{
  "encoder_arch": "efficientnet",
  "model": "contrastive image-text model",
  "dataset": "rendered scenes of coloured solids on a plain floor",
  "train_examples": 195000,
  "image_size": 64,
  "crop_scale_min": 1,
  "horizontal_flip": false,
  "color_jitter": 0.1,
  "cutout": 0.4,
  "tokenizer": "char",
  "vocab_size": 29,
  "loss": "softmax",
  "embed_dim": 128,
  "encoder_norm": "batchnorm",
  "encoder_activation": "hardswish",
  "encoder_channel_attention": "se",
  "encoder_depths": [3, 4, 5, 3],
  "encoder_kernel_size": 5,
  "encoder_stem": "deep",
  "encoder_expansion": 4,
  "encoder_widths": [16, 32, 64, 128],
  "text_encoder_causal": true,
  "text_encoder_width": 256,
  "text_encoder_layers": 6,
  "text_encoder_norm": "layernorm",
  "text_encoder_norm_position": "pre",
  "text_encoder_activation": "swiglu",
  "text_encoder_mlp_ratio": 4,
  "text_encoder_head_dim": 16,
  "text_encoder_fused_qkv": false,
  "text_encoder_bias": "qkv",
  "text_encoder_qk_norm": false,
  "text_encoder_parallel_block": false,
  "text_encoder_inner_norm": false,
  "text_encoder_drop_path": 0.15,
  "text_encoder_positions": "learned",
  "init": "xavier_uniform",
  "residual_init": "zero_last",
  "optimizer": "adamw",
  "lr": 0.0016,
  "beta1": 0.9,
  "beta2": 0.98,
  "eps": 1e-08,
  "steps": 5400,
  "batch_size": 128,
  "epochs": 3.5,
  "lr_schedule": "wsd",
  "decay_fraction": 0.2,
  "final_lr_fraction": 0.05,
  "warmup_steps": 100,
  "weight_decay": 0.3
}
Rows from block 8 of the image encoder of a small contrastive image-text model, named by matrix and row number. Rows with one number belong to one channel. Each number is 200 + 30 x the weight over its row's rms, rounded and kept within 0 to 999. All counts start at 0.
After each channel's rows are labels from the 100 images, of 14976, where the channel reaches its highest value: "strongest on" is what is common among them; "patch colour" is the nearest of a few named colours to the mean colour under the peak. Only what is clearly more common there than usual is listed. The data: rendered scenes of coloured solids on a plain floor. In brackets: how many of the 100.
# convs0: expand pointwise conv (encoder.blocks.8.convs.0.weight, 256x64x1x1), inputs 0-63
# convs1: depthwise 5x5 conv (encoder.blocks.8.convs.1.weight, 256x1x5x5), a 5x5 kernel
# convs2: project pointwise conv (encoder.blocks.8.convs.2.weight, 64x256x1x1, transposed), outputs 0-63

convs0.71,240,216,226,175,211,188,193,245,230,196,209,159,198,262,145,242,275,174,212,208,248,206,225,166,176,173,198,251,167,158,241,193,168,192,217,207,206,160,159,169,210,188,196,198,187,217,224,176,153,228,188,222,195,152,227,188,212,206,195,205,211,138,152,226
convs1.71,172,217,234,217,211,210,225,245,225,229,220,224,263,245,227,195,199,245,229,199,188,213,267,218,201
convs2.71,182,184,216,212,242,160,214,218,195,227,186,256,202,196,156,209,234,228,237,197,174,224,226,272,236,143,218,250,199,216,245,211,161,204,194,213,224,169,150,206,162,193,197,174,221,231,189,219,155,197,188,188,218,253,192,184,191,217,185,189,197,132,264,236
strongest on: blue object (65); purple object (61); its colour: purple (41); its colour: blue (34)
patch colour: purple (41); blue (30)

convs0.87,208,249,203,224,205,235,179,208,216,206,174,158,238,185,130,196,188,202,262,188,210,178,277,213,149,192,248,240,166,188,273,203,171,205,181,201,198,205,193,163,200,253,211,181,191,217,233,209,199,185,192,216,186,168,178,135,220,222,198,231,216,156,163,211
convs1.87,215,209,207,198,221,205,178,162,166,196,188,152,138,148,177,204,162,137,146,203,217,197,196,182,199
convs2.87,201,203,230,200,197,217,216,190,207,251,196,231,193,195,163,214,200,212,266,178,208,210,227,218,191,220,201,185,234,192,237,234,176,198,198,202,243,181,148,190,189,194,196,208,274,240,119,196,135,183,147,224,211,229,140,215,195,212,202,171,220,164,265,229
strongest on: blue object (76); count: five (46); bowl (28)
patch colour: brown (40)

convs0.1,225,217,192,206,302,280,191,221,172,219,162,211,227,178,198,168,149,203,178,207,241,196,189,200,197,217,205,209,223,175,171,221,185,183,201,197,221,116,189,177,219,182,186,261,185,234,198,161,180,193,201,188,211,155,177,235,194,163,144,213,208,229,184,203
convs1.1,220,186,217,204,206,222,169,139,157,206,201,140,144,146,203,186,167,158,166,205,216,196,206,205,213
convs2.1,218,202,246,211,203,151,209,224,191,240,188,229,226,254,230,157,156,158,218,218,204,242,258,209,214,201,203,193,158,185,148,192,171,211,193,246,207,181,173,226,213,194,174,169,270,257,134,161,160,192,210,226,208,237,187,228,195,212,191,194,190,212,245,220
strongest on: pink object (99)
patch colour: brown (29)

convs0.236,224,241,187,139,200,154,196,193,203,201,144,212,166,153,156,196,176,173,198,162,188,205,133,233,219,159,196,182,181,182,207,203,149,231,221,220,213,263,225,257,163,177,200,192,184,167,210,244,213,198,194,182,127,193,168,179,182,209,231,227,179,209,171,185
convs1.236,159,170,245,201,188,196,220,244,230,202,221,236,239,238,229,212,212,251,232,215,177,209,256,221,177
convs2.236,206,186,221,211,186,233,171,186,205,202,146,154,219,225,173,184,239,230,222,155,156,172,172,207,190,165,164,199,229,220,222,212,189,166,225,147,227,245,194,183,218,208,186,231,191,248,172,217,184,172,196,204,222,136,189,228,151,254,263,133,194,195,184,172
strongest on: orange object (99); its colour: orange (64)
patch colour: brown (50); orange (27)

convs0.135,206,193,184,192,155,221,199,161,246,196,219,204,260,213,225,188,214,255,199,183,183,243,163,262,194,161,188,188,143,229,225,189,207,222,217,172,233,228,245,235,257,199,184,240,213,166,188,202,238,158,222,203,242,225,181,150,224,239,231,228,215,237,178,176
convs1.135,176,174,253,192,170,171,216,242,206,171,159,229,214,221,173,162,220,224,215,180,145,161,225,190,160
convs2.135,188,242,248,237,168,162,203,227,215,207,218,222,251,222,243,178,208,153,242,152,158,189,187,223,200,188,179,228,243,246,216,219,190,186,232,234,231,232,166,141,158,194,187,185,219,250,171,216,166,194,201,164,171,181,181,219,153,218,212,161,154,183,230,192
strongest on: black object (60); green object (58); its colour: black (37)
patch colour: brown (41); black (26)

convs0.227,260,215,177,166,203,184,225,202,260,165,180,191,235,163,168,209,180,172,241,161,205,218,175,226,205,137,195,195,150,196,255,195,144,228,224,177,246,222,202,227,180,181,213,166,215,205,224,216,210,208,220,170,194,189,170,182,156,205,255,255,237,180,163,165
convs1.227,194,181,157,150,217,203,187,222,200,163,150,207,204,209,163,146,214,231,207,198,168,140,160,168,200
convs2.227,203,233,177,209,176,209,280,246,190,261,245,215,210,184,238,193,165,168,186,203,217,268,246,177,182,186,180,230,163,232,173,224,180,227,207,185,152,215,230,231,178,181,169,160,192,213,190,211,161,178,162,226,226,188,209,216,253,188,175,260,175,210,177,201
strongest on: blue object (100); its colour: blue (52)
patch colour: blue (62)

convs0.202,220,193,173,196,174,217,176,179,200,182,226,209,200,195,220,179,201,231,181,170,171,246,173,241,196,214,213,203,189,240,174,213,205,259,165,171,200,207,266,238,239,223,136,250,224,188,164,193,268,129,240,202,222,202,162,154,179,219,188,214,234,239,177,211
convs1.202,154,153,234,156,151,173,218,240,224,196,198,225,200,230,193,192,208,222,231,178,179,173,242,196,147
convs2.202,202,206,264,253,196,198,235,209,178,226,187,196,238,235,268,165,214,153,218,143,177,229,207,206,179,229,206,213,214,202,200,205,194,152,189,240,221,227,200,154,207,146,255,166,185,232,168,212,182,217,213,136,190,178,221,198,184,263,204,155,175,201,202,225
strongest on: teal object (88); black object (50); its colour: teal (46)
patch colour: green (34)

convs0.194,168,254,193,198,207,212,164,189,128,211,214,162,103,179,220,213,209,216,214,220,167,155,235,212,127,203,232,166,228,202,193,197,153,201,172,192,162,223,245,182,159,228,197,201,161,164,202,199,204,187,184,213,186,163,170,165,227,216,177,153,195,210,199,215
convs1.194,198,177,186,152,139,223,210,212,151,162,211,198,205,147,168,200,185,186,154,173,198,179,162,158,217
convs2.194,218,243,227,221,174,175,184,169,233,206,185,116,226,221,192,180,197,206,205,174,224,140,165,229,213,182,208,196,237,217,182,179,233,197,187,217,221,198,158,208,166,197,255,179,186,217,194,166,235,229,235,175,174,136,154,221,213,241,223,175,249,229,150,159
strongest on: teal object (66); count: five (51)
patch colour: brown (36)

convs0.203,196,226,212,236,201,251,177,179,165,219,169,226,207,223,201,145,184,217,170,233,188,210,199,228,201,224,247,196,209,190,192,226,203,213,149,251,164,202,242,169,242,231,145,232,198,174,183,196,218,142,188,221,212,199,152,169,279,219,172,188,137,234,219,210
convs1.203,203,187,226,204,165,204,231,229,258,217,213,226,214,225,209,184,232,257,213,174,148,216,268,204,181
convs2.203,232,179,275,235,243,226,253,223,184,243,187,198,241,217,225,173,230,191,178,171,209,269,185,199,174,214,188,190,197,226,153,188,239,181,217,198,176,160,219,216,189,155,220,158,164,220,157,237,166,213,172,188,231,185,250,219,192,210,165,185,221,175,203,254
strongest on: black object (71); grey object (52)
patch colour: brown (29)

convs0.88,144,235,205,187,144,168,199,170,203,225,167,235,182,191,212,160,211,235,206,206,193,207,196,205,197,192,188,204,175,237,228,201,222,212,214,238,236,330,212,225,162,213,211,217,191,172,192,261,199,219,189,190,193,229,212,215,208,215,219,209,179,264,231,150
convs1.88,157,148,145,173,167,166,190,174,191,161,166,187,201,197,166,180,228,204,199,172,163,164,162,181,176
convs2.88,197,188,212,202,222,175,202,203,160,190,208,213,163,166,179,199,184,234,218,254,224,184,235,190,160,217,215,243,148,183,234,198,163,221,195,215,222,120,194,247,230,195,230,223,213,221,189,190,235,239,227,197,171,192,202,184,237,206,185,237,254,135,179,281
strongest on: yellow object (60); count: five (58); purple object (57); pink object (49)
patch colour: brown (34)

convs0.228,173,256,213,213,234,211,153,189,168,262,120,201,179,188,173,200,156,199,198,185,231,173,209,236,185,202,244,182,166,173,187,213,176,202,172,230,164,190,178,196,187,214,211,243,153,191,262,245,183,199,165,200,150,157,167,201,240,199,175,189,147,211,181,213
convs1.228,201,168,205,150,158,163,217,244,225,195,172,231,204,225,179,159,222,219,214,199,161,142,180,161,178
convs2.228,156,288,180,211,198,146,237,258,257,205,259,224,229,169,234,179,206,164,235,234,210,201,201,233,231,201,157,218,186,206,230,234,177,237,254,226,233,212,199,179,186,221,161,179,213,229,185,184,209,198,172,193,178,194,196,216,225,184,228,196,150,185,196,165
strongest on: purple object (92); its colour: purple (45)
patch colour: brown (38); purple (35)

convs0.27,216,198,207,186,181,195,189,207,193,141,233,163,166,216,244,192,229,212,153,187,208,237,176,227,177,211,218,185,216,240,187,233,215,242,178,167,179,210,247,204,194,205,177,247,251,167,195,188,269,150,271,187,199,220,149,181,205,223,199,139,215,194,152,233
convs1.27,164,207,227,180,189,206,251,225,237,232,241,218,162,233,245,222,216,207,234,230,197,195,263,222,216
convs2.27,196,197,266,226,205,174,231,177,180,219,148,143,244,244,237,155,240,193,162,149,163,214,181,214,178,198,209,234,225,226,160,160,187,140,199,219,166,207,222,174,198,172,232,130,170,193,205,194,212,238,205,190,215,200,258,165,198,217,178,186,187,212,184,185
strongest on: teal object (76); green object (76); count: five (55); white object (50)
patch colour: brown (27)

convs0.130,205,192,141,171,170,180,277,202,206,120,185,210,232,197,199,216,208,151,171,136,195,225,164,209,214,185,205,172,198,133,179,213,189,236,189,208,202,180,229,205,197,214,164,189,264,203,202,215,221,213,235,188,221,242,199,155,147,179,215,224,198,164,194,240
convs1.130,163,177,244,199,227,151,226,240,220,188,168,240,188,214,193,188,236,228,231,203,147,184,253,194,176
convs2.130,197,199,250,223,185,199,224,209,200,237,147,182,251,216,180,162,244,204,225,127,157,211,199,191,168,163,205,200,218,243,218,198,175,172,207,153,191,239,222,196,182,147,195,199,166,237,192,224,173,180,177,130,232,168,202,196,161,247,213,136,172,202,183,192
strongest on: yellow object (100); its colour: yellow (79)
patch colour: brown (40); yellow (29)

convs0.113,207,197,228,203,205,217,149,190,181,230,279,171,158,191,227,210,247,240,242,249,155,168,205,206,168,177,201,192,216,272,207,151,221,183,210,149,210,230,214,237,177,165,215,186,165,171,161,160,194,161,197,238,222,168,186,202,213,251,204,188,220,222,215,199
convs1.113,178,148,201,239,275,186,149,185,208,226,225,188,164,177,199,235,190,165,173,156,207,190,178,198,195
convs2.113,224,166,239,213,201,225,181,123,216,209,163,152,216,219,217,215,219,163,209,151,167,159,174,140,204,215,228,181,223,215,201,178,201,162,190,201,209,244,223,178,198,203,216,180,211,149,212,235,242,219,218,126,172,170,200,177,193,166,231,189,212,246,175,139
strongest on: teal object (100); count: five (47)
patch colour: brown (29)

convs0.101,220,219,181,239,223,250,187,209,164,204,230,162,163,227,219,189,218,197,170,235,206,211,211,203,188,228,211,195,235,209,205,221,200,207,154,156,184,153,187,160,202,226,151,245,210,201,254,164,217,137,221,198,195,197,177,191,234,185,176,163,199,181,144,299
convs1.101,189,185,138,183,202,195,194,204,165,170,135,192,209,189,172,144,145,192,184,178,155,187,186,193,165
convs2.101,183,195,169,193,226,196,214,159,251,151,221,164,219,221,156,189,147,249,244,234,233,174,192,210,221,193,213,201,206,130,155,227,269,232,212,194,199,175,185,220,154,203,222,223,188,213,197,178,158,251,256,210,240,202,188,217,227,192,206,172,198,236,172,168
strongest on: orange object (86); its colour: orange (59); brown object (51); its colour: brown (28)
patch colour: brown (44)

convs0.116,233,227,185,150,206,154,197,202,183,211,149,219,157,165,147,205,180,160,202,163,194,209,131,212,235,150,195,181,187,171,206,190,145,223,231,247,223,252,212,247,141,153,207,186,193,186,197,225,217,205,194,176,144,179,169,195,158,211,235,203,191,204,188,208
convs1.116,152,181,257,216,199,199,217,237,230,213,210,227,232,237,236,201,211,244,234,224,177,207,261,224,182
convs2.116,216,209,227,194,175,245,167,200,220,199,157,164,223,222,166,187,239,241,230,157,173,171,174,207,179,169,158,206,220,229,213,208,199,185,246,143,230,242,201,168,223,212,179,233,189,249,174,193,171,157,196,203,226,151,181,235,147,237,258,144,199,188,187,171
strongest on: orange object (100); its colour: orange (75)
patch colour: brown (38); orange (26)

convs0.216,230,189,162,191,210,200,211,214,162,193,228,204,164,223,214,199,218,158,164,173,178,287,133,167,223,201,159,187,238,208,184,201,197,207,185,184,255,189,178,246,190,155,141,229,225,217,207,154,227,156,227,171,215,206,199,221,172,162,200,188,219,193,179,266
convs1.216,218,210,157,234,217,229,211,202,208,211,264,217,237,224,243,222,175,138,162,202,216,183,161,180,174
convs2.216,194,194,233,191,202,176,160,152,175,126,194,171,199,264,206,199,216,241,203,178,197,203,184,167,189,166,260,158,158,210,155,185,241,183,187,239,209,163,218,233,220,192,237,226,155,198,255,181,217,259,254,182,175,199,234,183,181,182,201,165,214,189,180,190
strongest on: pink object (77); teal object (64); count: five (48); its colour: pink (36)
patch colour: brown (41)

convs0.243,220,188,190,163,192,147,200,197,204,218,179,234,163,204,196,221,226,143,224,178,176,222,127,200,266,144,164,192,179,177,196,172,155,194,229,230,224,266,198,271,152,161,203,174,199,215,190,230,211,236,182,187,172,218,188,218,161,192,228,208,203,211,237,190
convs1.243,219,224,215,201,227,209,164,147,143,216,184,138,167,159,195,186,157,153,176,210,183,186,193,212,221
convs2.243,205,224,203,229,238,150,173,242,180,214,204,211,191,215,225,180,220,201,229,251,191,187,185,249,230,205,178,185,162,219,235,204,145,207,204,179,231,259,198,188,228,251,213,253,222,243,150,174,212,220,179,184,182,187,228,212,208,210,285,186,238,145,164,196
strongest on: orange object (84); count: five (54)
patch colour: brown (27)

convs0.2,171,204,191,202,185,193,156,196,168,215,234,159,121,182,264,212,226,238,206,213,185,192,187,209,156,217,203,189,217,308,203,190,193,209,178,130,213,234,186,236,145,217,206,224,194,172,216,190,211,180,219,174,196,213,194,212,195,207,223,132,232,193,181,219
convs1.2,178,180,158,173,185,165,207,208,207,181,167,223,221,229,185,156,216,248,202,184,164,143,164,146,176
convs2.2,182,223,181,235,194,234,199,242,272,213,166,192,231,171,179,175,189,203,193,216,181,234,234,193,207,194,177,234,240,186,250,201,182,230,276,142,221,202,166,253,189,206,149,225,191,212,190,251,172,133,159,183,224,190,183,214,210,198,228,185,200,158,181,172
strongest on: teal object (100); its colour: teal (46)
patch colour: green (48); cyan (26)

convs0.33,221,219,159,220,205,251,185,193,168,183,198,182,209,192,202,188,201,199,173,185,198,243,187,228,169,202,224,183,204,206,187,221,183,238,137,165,213,178,231,207,221,220,135,251,219,193,231,184,229,99,244,201,221,185,146,147,189,199,180,183,214,181,157,255
convs1.33,194,170,213,161,200,146,194,220,209,169,173,239,191,238,148,171,235,235,207,167,194,153,156,179,199
convs2.33,176,252,215,292,181,234,231,239,238,233,204,193,222,194,218,193,200,189,240,176,214,225,206,235,170,175,168,232,223,246,225,224,154,201,250,148,189,241,186,177,196,187,171,211,185,231,188,251,178,156,180,146,228,185,199,212,205,210,229,193,174,190,169,161
strongest on: blue object (94); its colour: blue (77)
patch colour: blue (63)

convs0.157,246,155,200,183,192,132,198,253,207,213,193,226,173,186,167,206,212,129,238,173,173,212,153,168,293,158,188,225,199,187,214,194,159,195,221,218,212,224,202,256,165,171,199,148,212,238,200,209,191,214,179,192,170,222,196,215,166,192,223,219,200,173,240,196
convs1.157,218,180,192,196,204,199,152,156,143,187,192,152,149,146,189,202,172,147,161,191,195,203,180,179,201
convs2.157,190,230,220,211,198,184,183,246,193,219,207,208,191,234,241,183,208,233,236,197,180,202,196,226,213,197,156,206,202,232,209,238,216,213,217,180,221,250,204,198,211,227,199,253,175,284,114,194,145,208,166,196,215,146,201,246,183,186,253,175,196,152,151,223
strongest on: orange object (50); yellow object (49); count: five (49); teal object (45)
patch colour: brown (35)

convs0.91,213,213,186,194,220,163,177,219,195,224,149,245,151,190,167,201,184,138,189,159,197,218,172,199,234,180,210,183,176,163,148,227,172,214,174,202,169,187,158,237,169,198,176,207,206,242,244,241,196,199,186,178,114,195,180,215,180,159,200,188,148,183,164,252
convs1.91,236,178,190,150,210,201,189,216,212,182,191,233,207,231,181,179,239,231,222,204,189,128,172,133,172
convs2.91,180,238,179,165,149,151,231,223,235,207,236,228,263,201,242,134,237,146,212,237,174,237,267,191,214,153,207,200,199,211,233,192,203,205,204,213,216,234,227,232,186,176,175,171,199,216,185,188,204,218,194,217,157,175,221,194,249,170,222,208,144,208,192,167
strongest on: purple object (98); its colour: purple (69)
patch colour: purple (54)

convs0.204,209,256,187,195,272,286,189,171,161,221,127,216,252,187,181,195,113,196,184,207,206,192,197,235,174,209,219,183,179,176,187,221,173,196,199,209,211,163,206,170,215,197,204,246,171,199,201,199,190,189,207,198,207,137,151,199,213,173,160,225,182,221,184,179
convs1.204,219,195,187,193,205,214,183,150,145,195,176,145,156,152,196,186,174,143,144,207,219,210,216,211,202
convs2.204,210,207,225,216,225,183,225,221,195,255,188,219,185,240,212,176,154,174,238,226,210,233,261,222,196,214,198,192,178,210,199,218,158,245,202,225,235,180,161,208,223,237,164,177,282,279,149,214,168,189,166,201,210,243,178,246,195,223,198,198,189,198,245,194
strongest on: black object (50); count: five (43)
patch colour: brown (40)

convs0.105,138,196,168,224,200,193,208,141,171,236,173,184,207,199,210,212,181,190,221,173,155,209,173,220,208,188,189,175,167,218,228,164,220,231,176,187,245,220,122,254,185,232,141,174,170,193,227,219,177,179,174,188,232,215,248,209,212,178,235,269,160,209,221,226
convs1.105,190,192,259,167,168,196,238,242,250,151,203,196,168,203,200,195,213,202,189,191,172,234,234,181,139
convs2.105,230,187,194,215,157,230,228,233,187,252,196,222,238,198,209,174,238,165,198,180,187,216,243,241,250,183,164,212,243,216,238,228,220,216,218,186,273,243,172,187,180,172,175,165,189,217,204,250,135,189,160,154,175,192,143,217,212,188,224,188,158,196,196,203
strongest on: orange object (71)
patch colour: brown (28)

convs0.115,169,194,213,233,162,203,210,181,222,174,180,196,207,172,207,157,191,271,231,243,179,176,267,240,179,229,246,225,223,244,223,220,234,206,182,200,155,217,232,163,206,238,198,153,214,183,196,208,219,194,209,205,206,236,194,154,269,224,221,226,181,193,259,158
convs1.115,217,192,152,203,199,171,200,189,203,167,118,195,205,173,149,137,188,199,172,160,198,197,169,190,206
convs2.115,177,206,272,198,181,226,203,179,218,169,211,142,200,226,213,151,171,211,256,187,221,196,200,198,154,211,249,208,218,183,206,184,224,154,213,202,201,183,226,224,174,161,270,243,158,231,181,174,226,239,257,206,210,140,198,205,216,191,202,168,216,185,142,220
strongest on: count: five (55); blue object (51); yellow object (47); orange object (46)
patch colour: brown (32)

convs0.213,172,175,198,171,181,104,229,209,227,201,180,230,206,196,179,250,199,166,213,158,184,191,185,179,247,182,169,191,186,150,185,194,200,191,221,211,195,228,176,232,185,194,228,137,221,218,188,226,198,244,181,167,184,234,249,251,134,166,218,212,201,183,231,152
convs1.213,182,181,156,169,181,180,152,158,167,178,210,176,151,174,163,193,191,149,170,151,212,190,192,193,168
convs2.213,232,170,248,222,207,244,218,175,205,209,179,145,231,238,194,205,253,222,229,156,202,244,210,194,173,177,187,171,206,219,184,228,242,183,249,157,170,231,247,176,216,175,168,204,180,219,164,239,146,177,187,157,229,164,207,219,196,168,183,175,210,228,140,167
strongest on: count: five (69); teal object (65); purple object (54)
patch colour: brown (27)

convs0.174,218,227,209,216,299,266,172,216,157,229,153,216,237,192,188,168,162,184,175,209,239,193,196,184,202,223,211,220,216,175,176,216,190,169,207,208,203,109,206,175,218,198,202,253,195,232,189,179,188,193,198,206,193,139,168,222,197,167,139,202,199,229,184,212
convs1.174,213,186,208,197,197,219,169,150,174,203,197,144,158,152,191,184,155,127,158,205,221,194,187,204,214
convs2.174,219,207,241,241,225,152,223,214,181,245,188,208,209,243,232,154,179,140,214,211,176,242,252,224,218,196,206,182,197,224,180,199,183,215,199,226,211,190,181,228,205,220,172,153,267,264,123,193,161,197,161,184,205,234,195,241,198,236,192,187,196,198,246,217
strongest on: pink object (77); count: five (43)
patch colour: brown (29)

convs0.74,244,218,186,219,254,316,168,187,174,223,195,187,215,189,206,176,164,212,209,225,215,195,207,206,160,207,226,203,226,223,185,197,171,178,196,175,231,161,243,172,226,184,176,244,170,209,173,152,199,149,203,226,219,139,147,191,204,207,156,201,225,230,181,196
convs1.74,175,159,229,142,147,176,202,237,221,166,202,219,201,211,164,166,221,227,207,154,166,176,205,183,165
convs2.74,198,238,234,250,178,229,243,245,236,220,219,207,205,179,215,198,237,186,221,166,193,226,202,249,185,156,170,268,225,256,228,218,168,201,207,219,207,207,162,165,177,164,185,178,169,236,163,253,166,189,189,133,216,166,203,227,191,202,205,206,175,142,200,217
strongest on: blue object (99); its colour: blue (42)
patch colour: blue (38)

convs0.184,202,196,208,165,186,105,226,207,223,201,174,228,160,169,193,201,192,179,220,153,194,213,154,209,257,146,167,193,177,198,199,190,186,218,219,240,219,265,190,244,160,163,223,176,201,196,198,240,197,231,175,174,133,227,193,231,174,190,264,209,205,199,205,197
convs1.184,179,158,205,158,176,175,208,221,217,154,177,223,220,222,178,153,212,229,217,181,148,164,195,164,147
convs2.184,180,238,186,165,154,201,232,256,222,225,221,218,247,180,218,159,270,164,218,205,156,233,266,202,173,156,181,212,218,237,218,191,176,185,190,195,191,223,220,247,188,155,185,185,194,252,156,188,174,165,167,200,204,150,197,210,212,227,226,187,152,175,218,214
strongest on: orange object (61); brown object (45); its colour: orange (26); its colour: brown (26)
patch colour: brown (68)

convs0.134,219,189,181,188,195,246,175,185,214,227,256,158,227,219,230,219,203,221,201,208,177,195,150,252,181,148,132,161,178,221,209,117,185,182,232,170,228,207,222,211,269,183,193,258,189,191,198,175,176,175,192,225,244,186,192,191,217,240,173,215,217,225,171,195
convs1.134,173,208,246,177,160,195,200,254,196,181,197,231,284,232,221,190,225,243,208,213,182,204,234,194,189
convs2.134,209,225,231,228,178,156,214,182,246,219,239,247,238,189,237,202,205,162,222,209,196,217,194,184,206,162,166,235,246,222,240,251,205,194,208,238,244,206,174,188,105,190,204,161,220,200,178,221,152,216,193,181,144,197,197,200,220,160,200,180,183,176,260,201
strongest on: blue object (100); its colour: blue (31)
patch colour: blue (52)

convs0.127,214,268,202,174,242,216,183,180,206,235,167,161,204,189,190,204,184,219,205,194,253,180,251,231,131,188,206,206,144,185,231,194,132,198,209,201,217,193,186,149,219,200,212,246,142,192,217,210,149,199,197,201,195,114,166,189,203,207,170,199,207,210,157,193
convs1.127,165,198,203,200,182,189,234,234,242,214,222,224,257,262,215,180,207,240,242,206,180,214,250,226,223
convs2.127,217,172,227,218,235,137,238,177,194,221,187,248,218,217,200,193,218,195,244,181,197,247,233,251,243,133,225,283,213,236,241,204,165,188,180,212,220,216,162,202,153,170,176,171,228,213,173,216,165,210,175,178,217,237,217,182,209,194,203,180,181,160,241,206
strongest on: blue object (100); its colour: blue (60)
patch colour: blue (47)

convs0.75,175,187,192,208,138,182,156,175,191,239,247,180,150,229,244,223,248,209,192,182,156,191,143,241,197,181,192,182,197,245,190,174,248,208,182,159,189,211,211,264,205,228,157,253,218,159,194,190,197,158,200,216,231,226,207,195,237,214,179,193,203,217,162,251
convs1.75,209,198,169,197,203,211,172,142,140,193,187,149,140,144,193,203,162,182,162,191,215,215,190,194,207
convs2.75,256,195,203,221,223,210,232,180,178,242,258,226,145,177,240,170,222,156,227,250,236,197,204,216,205,243,162,266,197,196,201,246,235,190,191,227,172,222,183,157,216,174,187,217,240,200,136,177,179,209,185,193,204,163,174,221,236,198,213,237,218,207,209,254
strongest on: teal object (61); count: five (57); green object (53)
patch colour: brown (30)

convs0.193,197,228,196,207,181,197,179,145,179,205,142,247,224,127,203,159,168,213,243,184,149,210,208,233,212,210,245,216,210,235,204,219,194,226,181,224,186,243,258,221,170,246,200,158,207,192,207,231,238,187,198,196,161,223,180,181,219,211,235,240,175,242,249,156
convs1.193,180,189,184,206,214,190,192,160,169,208,179,108,120,176,187,183,171,179,225,209,208,208,213,202,192
convs2.193,151,205,190,185,204,213,216,272,210,199,249,213,131,186,183,205,166,267,213,209,232,207,183,195,129,178,173,204,177,172,190,235,203,232,249,202,199,224,196,211,227,242,171,243,174,233,185,171,179,196,190,210,246,188,168,282,181,178,183,204,205,221,174,200
strongest on: black object (56); grey object (50); red object (50); count: five (41)
patch colour: brown (28)